From a checkpoint of a small sound classifier.
Training: muon at rate 0.028, 13500 steps, batches of 128.
Rows from block 4, named by matrix and row number. Rows with one number belong to one attention dimension. Each number is 128 + 24 x the weight over the matrix's rms, rounded and kept within 0 to 255. All counts start at 0. Numbers have three digits each.
# v: attention query, key and value (stacked) (model.blocks.4.attn.qkv.weight, 576x192, the v third), inputs 96-143
# proj: attention output (model.blocks.4.attn.proj.weight, 192x192, transposed), outputs 96-143
v.0:161145159160157145114109117114145123109125129149123126124091110117130173105098132120165140163095111135103157119102156126156120124159156131139099
v.1:084169125089070152136148115197100112122136135080123086133123127116148142118123139110144138156136160167110166111126117119106133114113108140167154
v.2:136123145133144134128087141091151143132145160116141150129105142103113132119088125175133125148110110164129081133128141074152121125182096083124144
v.3:085060053167108155145102127159133096139139156126146122101150148140076135105114151142121136149167126113161128119153175150121116144099130110131146
v.4:188138141145139139140133117116139141165133123111163149126150185140167150102093115145169095149161121153164164121138117177091135159137147123162089
v.5:115152156147165145109120104090134119145113182143145097130121103155127118146151098131138133127136106130131126117164135093119109113142179166112133
v.6:144147130098188157120079101118101146130148160154147135126138114169136156087121146088137122110125096129102183120164155136115080107105143123087086
v.7:169080157134125129154129123100147133117144108127112167136129129127093157125131145113113127156130150071107165132143162142160161158121093152137089
v.8:155149086134138121133122155121113108140136157150154157082119116093143142176123139137175163152144107131147098108105132133123175123145132167135147
v.9:081111119133159111115178122118164125128143101122129175138131090112115084155157126139143098135138155079167132112135090174144140140144131138127146
v.10:104116126131113160135127134067169141116113133156108107074102140124163124088103117176145099154156131151104137115106136182143179129162102120071124
v.11:133182120115141099136118089143125094127112124113094140135133098098166128136103119100125109119120162102066074148104132127083095115127129118115163
v.12:174141162149109088142185128106125096163127127113126153149130119122114115131145139122105109162089088105146146127130144159102149116168116129123113
v.13:135147150136146148154111149081120115094123135112146094139125131111121139124139126151165138156167125114138120097162110127143118111135174152160153
v.14:157116151066116134117114110093105101136080105132132104131137136139119177152130132116141134131135139090115098126137135145077153140111110177141154
v.15:149111172161156152123151160127178118157129124064128128127180130122126109140165128128138124137107110142150135116120143211146119123145177119122134
v.16:126132128150100155125105093117099131085158095135112105112093131106172134157127117136164159171170122132092129114149154129171103146116132130131136
v.17:162139112115113150117108148171100159110089147140170122135127137138133148140097104092150140123124144135117114114129154119179089157118157115092110
v.18:100182144098133147114141150142096100160141107095099172149140117120152159173156167091174126099134138133084190134089085093136114093121105140116117
v.19:084075137138104109107155120131128130145100107116078103135167159141131097141137117179125145114163108082100094160116180125103138090137122150158126
v.20:164113138118127166143161137172110137122139137132176093097162132157126144109165148151083105089114155128145143094120139120149153098134119127200117
v.21:100100125135147115136140188135128126155099119150157135139099161131090118127122120087109113137126148114110130169108101140137142152115103158109118
v.22:079160106120113127144084165119142102166108146125165138098101161115116087133139136090141137118125131127125109141113088106100171118125133183154123
v.23:116113109108084111147119135156122151116098133124131134181146125128140127110094101102118126106101146133127119160138085100095159164122119094167105
v.24:106139106131096101142128121182147138140128114137081133117140122106106120120114144097175088107137130162117170114157137117143133106131126133152131
v.25:096147151119200168145140140173133119130140115099110101112091135169137157171139152121129122076116133126121101132113162129119124108124088118143115
v.26:143103143123100091140078100147148116111127161152128100131155144096144104114115121173129150177121158195101124125095123143140141113159153135108149
v.27:118128115107157108130120124119114115123122127104138120112171129165087123156154120075163127135134139171129108153143146090105143147143134118103149
v.28:095159117127136111141161120117171121142120118134093126147139136134129121150153114142106145128162123148094111116120138104138147118165114113132138
v.29:097134128137148108090116150135121157133134085147096096092164129142141102122154106163120108089118139115170106122113133116164098132137141106175134
v.30:113098127105089095126119102139147107095144114129118170159120162164117096125094137199090116146120110101148138124102134131129140137093131142089090
v.31:094105117135148128122113126125139087090139128120122122159125117145176149128100166124124107103137196089114131131112133157129134118122157141062149
v.32:108128148128100078131143151146098145096147107126123135143113094125107163110165143138144126083115123150141130139121135145145158113116129130144164
v.33:114155115107129111107137149152102142148100136162139160087145188131113141110114122145100103155109132142171144157115123110139133126169116119177111
v.34:135113119155179076102098128130094124121086137144106150141133191124174112164155163095106152095154127145106115113167105104180111111137127154164165
v.35:165085157105105085103130132140142113103131118145148125143098090117108164130127128080137122136124136114127141149103140154156151130100155153124098
v.36:060144131123090133146130139117115162147118127123111091118087162066124106119120135104157150138146133134115143132106124128172116114137151167165136
v.37:116128126085108114108141087090122129124115127124127141121119094151114073129104139121136106119142127128116139135138152127145180119150127125114141
v.38:088148116096137113134143141161136074128123131094143153151123087093147141170126113112115132110124149095128122117106133119145152159128140129116124
v.39:103168132148098156135134142134099096115121135086130113095122111164126143168118114107115129078097141126134115150146126124104164113115113135144125
v.40:069179097129142097119111117130114138149144142127158169123176140152122113127121110115120119135093117145099130103120106127134099123129091131129129
v.41:091148108119146129110138126118103151136161154167127105085156121122118124185144177185094085109107112141172130118170098136120102103111102099157155
v.42:146159157094129146139136125096142128160119147154140151084172099148116127129136118143133111153142119141120103122132168170129106123108146134164147
v.43:089145155090178112146105138153107122129122153112138134139157101110151168124136137132125106157128148156142139118092168106149122109131132135101141
v.44:176143124106162104112149126121141148163135096130116148156118109072090123123141144109157105122156114139119114154123136095138106126147170118132107
v.45:154095141141125136110139077160119148123173120134125101134097141135109148120136120138085137136100115087114183101115113109157121172144103136141092
v.46:129129117146148115147107102095114119149123118140109161121154138124082120134118104134144164139127094144133123154168158089122122097121100118118108
v.47:125118122118151151159128138161144134128092097126146122106125100122144102095157175153100089139117147087134148086143112162165073124161113103171109
v.48:136188115114095161096133130129137135128136138119127143114132121140123140122100108108100154165073119124103154110079133118135112101132126097126084
v.49:137127134124102132106118130126129112134135137141071120112139134176149144155145156182109133155114148135082125095107134096098112122136141107150099
v.50:134108154129103137108137113121133152141120100108166074139111092161134153103161137135105079114147165107146132084132119146142073140128090137109107
v.51:122128142144095145142131143157161101117113125114162143122134150153126101117111121155085145116096147092151112131067120148142137144171120109121111
v.52:160191148175116125117105148091193128113127110126117112166119133148110088141128070103132136110172129153129094151142129149133130140127141096119154
v.53:127098112133097105082127131126122128127128114115150123123142108120144104133134122141093179160138159115104126132162168107138116107076138094110111
v.54:097173136138143123164133138128151109099126128138115119166128095131138128109138106150091125105057104111131123169131143156127142127131142139121164
v.55:176115142108130126068126120072133142174175126142101129146116107090094135128121131113120117157146103127115136120144091107116119091104182117114114
v.56:143109152106112171159126169078116130118151112125129129094129121149076128169127166119127097149115161107125100118133092102102083134052120120135116
v.57:169121129133129143145071148091106165103076133165131080118122092139162153137127132139137098125138140101122080116151143120077139112114103147111159
v.58:069159083115123142112084121166123152096132130153119128158163105152130092121119098150112089133078125122104118111130161137129106101091108107073140
v.59:128100174148088086111119124138163135130112085146119135120081168127104103087114141129112122149140134124152168135094129129149117119120170104104116
v.60:188117092078129122117157136124102103107144076114155141117111130115124096143142136132109169120127068112142057176148156123119136105073123138113154
v.61:145130152073125122057099119053116142095149103146122120095110090144144111122130164131158146130213130168112151115131135176112105100086116130097110
v.62:102183134120163130138141151112086112117118134131168187137158153114102130122155105103165153119155147136123155140144120158151117141151129131097116
v.63:138146117158135062157114109120111131095117133129139173148113083146153120121118138144119131150159157166101144146170146106117118141105105171100192
v.64:128099138135170121113103145155109100110143136113127141153136123159154137134133100155099099125122133116130178130092129145133157144143096149155116
v.190:100100134152109078108138107124129128134107111137153137152148130094138132066145132120173111122131127079105138127120079133101127164155168122128088
v.191:146142136126092091158120155110132093130157142124111145121140103142160142124123151149144148120117106144091112132120158147112161113140110113108095
proj.0:112107098081097132095149139156142130121097123126143128110100092143100131137131137183144137123161113125136104124119146151131147138124150169130174
proj.1:113101151147196164153135119106101186121148122190125149143106158154130121150125154151117070093105115094128127146104109151182120129141105164102129
proj.2:125101084178106145127142105156134103115111112082132136123125134134126139136140094102123120113136145093132149125146136163080124129122199105143139
proj.3:126111203182110119109156119085154133077129084153074166144125098145157126160117125121101164112113146137124129163131090138119149163125148084158147
proj.4:105117104069134136135131154135135122122130111079122119129130135157096138121144176127142143132126130150113079096139063119184137128152139181120083
proj.5:130118111087068097114111105128132109121120152141101124123102151091090123160131122112142101117116136086144093146139141106141137104116126155132088
proj.6:143102135097087095135119139127172139173114122186090151148126105091145138150087151151113156160125106113121076127122136124156122150109183147141115
proj.7:126170103169143148153098099152110130113117120091149111121158135127136130115132114133132165083141102187084102139076152116078134134118105145149175
proj.8:142184114089174127126137126133079114123124137085133101099148117122144139128146141116101071116126127155126126124107125174151127155131158150144123
proj.9:144178128089105118138134156144146101110093128140125119120128131128102134107138131088135161154167138171125128131090129131113131117157118092111105
proj.10:130173091116130131157148127165092127081100125113141120133094146119124103101124079100143126123115116156155132121120152111096080141090134133177120
proj.11:122150147148123149128144122133106062164180110136135075141137154129095126181127147132121157145142110145202144123147144147172131147146146098149118
proj.12:114147094144150133149147095155115169100112138111130078094133129105129138153128126141130120111140103150108115144139137111141127165122094160138127
proj.13:132105098095134115115132117161136115123145112138110126086168108127119141123139156108116128106154126165147109117118142117114152133109128111134161
proj.14:141154085132108104103121205112121136118156139146132167121100160109114126103127168120131135121121155167118140085131087078159076116148131113180119
proj.15:126178138088127110145131129132133110098096123124132118105119097137131144133101148115149154123142105090094114130117136068104131099174094166105095
proj.16:108101138142129121164107104122136149083094141120117137158139116115115134079143153111126068080107151176119087138131086165145124142144101099141129
proj.17:116074174125154114122099107086134124158119120100110172108125102131126122125079143156144100098130125117138133116145101140120124079170143133176164
proj.18:122075130120134138100163130115154120146115147189130096104117110122141160113105130145138126154132128114139114113130122130145135135148102183106133
proj.19:120193141200129133109125108137106154127159145135133124197113096143133173154105108114127115134097150124118143139133129145160136123134082039141125
proj.20:115127120130122104139132142149110133140108135112127142125149120138130145192136143146143135119113136129122130125184088163143144116124146171086087
proj.21:123180131105108134133139150101100140109121120153098135110194112126145132156124120122097126124132094159144108164119167104128110108152123102147164
proj.22:106102110106160157108137140137086138114140119103160160093132140115135116114128152167108136161114153121136135152133109121147118105146087129126126
proj.23:147112139127167148150113118139143107174159129160124089131127149133116125131140100124131070127113097116154172146120173106163137184092085122077162
proj.24:143107134130133143150120122079136115122116158129140168162104163144113109165166112125106208118123127085117148136103067168108138088129158108147092
proj.25:142131122104047123132138130115080126113107134170157156147127117119091125114106134102129091169136139167084120144151114132162109138128129187068088
proj.26:123135128136112158115111136163099185119139109078117084170142127126154109160119130145097119073133137108120098128119157141169093105103076082112151
proj.27:116131145121112094124139129116144115139123131162076135119099098094157147131164156133146133108122137041166144125116155127119111108107135132154095
proj.28:127131132132115141140120114121123088102138130133118082124120122115140105108124134161146079094118115094147128119126156128129105141094112153095111
proj.29:136141124081104129142142092134144079134129119137143111156107102144100133109148078092152116137140136114141189131129144116091107123171133087086126
proj.30:132157143133097206114096175100097103115128151090132099113133150164144138125125072092163134153147173146131134109179076132125112102124107122144094
proj.31:144150165126090112123154148110140144145161147123166143128127173105082128141091124105122183128104141171131114108143106129110125110126124118151131
proj.32:125140096162162152112130129133136157117144141143156137092139135146089148147118141125149150198131130118131169123110093122108132154144139103139062
proj.33:107117151155147171139137111109144084102118118095152088140118141101105116150170121120125122125137106114155134128164141157124132147130113128091159
proj.34:149133158091089132128115108088134148111132115087114109079105108144122166086153117142160132189136124114194147155133123171089109095077088117093103
proj.35:128135124115120133114111150111144169114104119124105167121125135121146161150114147180134133127106145108081127103101150078091118197141105101117143
proj.36:101090158104177136144118098105111141099101129127160169123106116120152141144119140174097132115125164114141123146116127169123137099119090057110174
proj.37:119146130132146135141131127112140146135102124073161125083146164114149143140101112147155150159081137127106164130118093130110116113154149116116096
proj.38:122123116126135127114137125098145099135130116152135147100119157137124137109119119132102124118123126112140123104113111140124135113159124105133151
proj.39:112153150087123142098112125144155122143156127171136151125110173145137139078126108135149090139115154112100160102121121141156102086134155110122092
proj.40:151153190110136165112116121132128100124141138120123100121105130132160137181126095110103131125128120123172138131102152116131107127123154130105101
proj.41:143127154095116117163132146098156122134139128129145105147100175160159133098137078064142152156134142103096167144088143103136106118143174174068132
proj.42:130121123134154093126126137122123127153142141131124125136120136082152127131103170113145139079126080146119148125119154107148130163149152111092144
proj.43:124117097109085167120131142130144079130132124178120108129128121129115100158113112124128127094131135071123129144138154144131102134148143151140136
proj.44:118114090142128085160112144113151106143135154079169127127132082144090112139115182153152138134129121077108104091105129131142166102119111145114111
proj.45:125112125165124108123121130165112172127086147124127151138148152115167140128159101123176111116122132158129098145149166151130111128106109149114145
proj.46:122148115162120129099133123159108110096157129146121102145102108127124115136137112105122125150134119107084090120084150145127162138120173097187122
proj.47:113122142133132113160143144143129142174155133113155127136111143132100132172152067112143148086109100150128155190137138110118145136134175173133134
proj.48:142077111165177164104120138163075133145084125141134157153126124135125131112131114115127098090149136115100134126150110153115124160115137179136124
proj.49:132135111179154136128124089120123126108139121135136096117142124112150150094104106141123140109156082126137135161153135129119132141093116155092125
proj.50:118142077137150129149144138152112108101125121122128150144128158124145129137122133104147127140141110131139156158144135116094135104138112155155112
proj.51:150139126135135139119134125132119141120115125066140121120110112151152113091145110143164092118142101146157144099197105119122141083116094092110094
proj.52:117068128081152120105130112150096156132120121087125136138171109128119130066120176137125127154147147112140120121138127126122143153127111136135113
proj.53:131111127169168117125129132149100093139123119163088116163144167109099148151128152142116096118142155127147122096131124114137126130126106109143154
proj.54:118103115099095133127098128138091158103137117138146087106116166124112116139126129097144151144120135127128149118143138098116133117123076137114124
proj.55:130140064118143095140137177124133159079137131136106156116145127108082125159166102119094117101156135129095095143107143124099143164142102223116125
proj.56:143087107155159098099164128164143176148127116125146188118109098130136100055118148147135188084138165112141169118133134108104104156147171155148167
proj.57:148119076129143116119112121135115098200163130139087169118111131126099139075121163137125161111124152153149145119131101143168093125161117069184171
proj.58:119110178153131133126122149167118121174175126138132143156128125116137121117136107106108173131159142127131135170110149119143113169147160098135130
proj.59:124122110158142148131132141108105195102172137109088137158150116148126122143138109154133148102154142141107106135135134092101109135134116103156136
proj.60:127158143143168129118149121125117111166146129153114166129153096126144087153097133063127077160133145119098151093099104119130127116150167128174152
proj.61:127151081117189096142133160160119151086111103126107115136127150132100116104123157101147094178164146152114130154114138113119123117161145129154155
proj.62:109094125086114102126128152108130166134127123135141075115128098117087123122125139155121121148141098143141086102107126105134149130140119140181129
proj.63:112105167132111177121106099107109178146127147111129106094120186108075114097134146126137166150137129072148129119134128148110134125116138092162132
proj.64:122154125157088150138127146115160212117143157097152158121106145141119101131121148123123160114126123116067046133173136110139132122109151129126127
proj.190:135124122128152115144141142104100119170127121102147134127125091147130115151115124112092152133133119147151140128142183138122142106138131112149160
proj.191:125145118164166114133141129145123156160104155099124140119139160161131116123107125094113085119122105115158126141127111115122111114136154166136162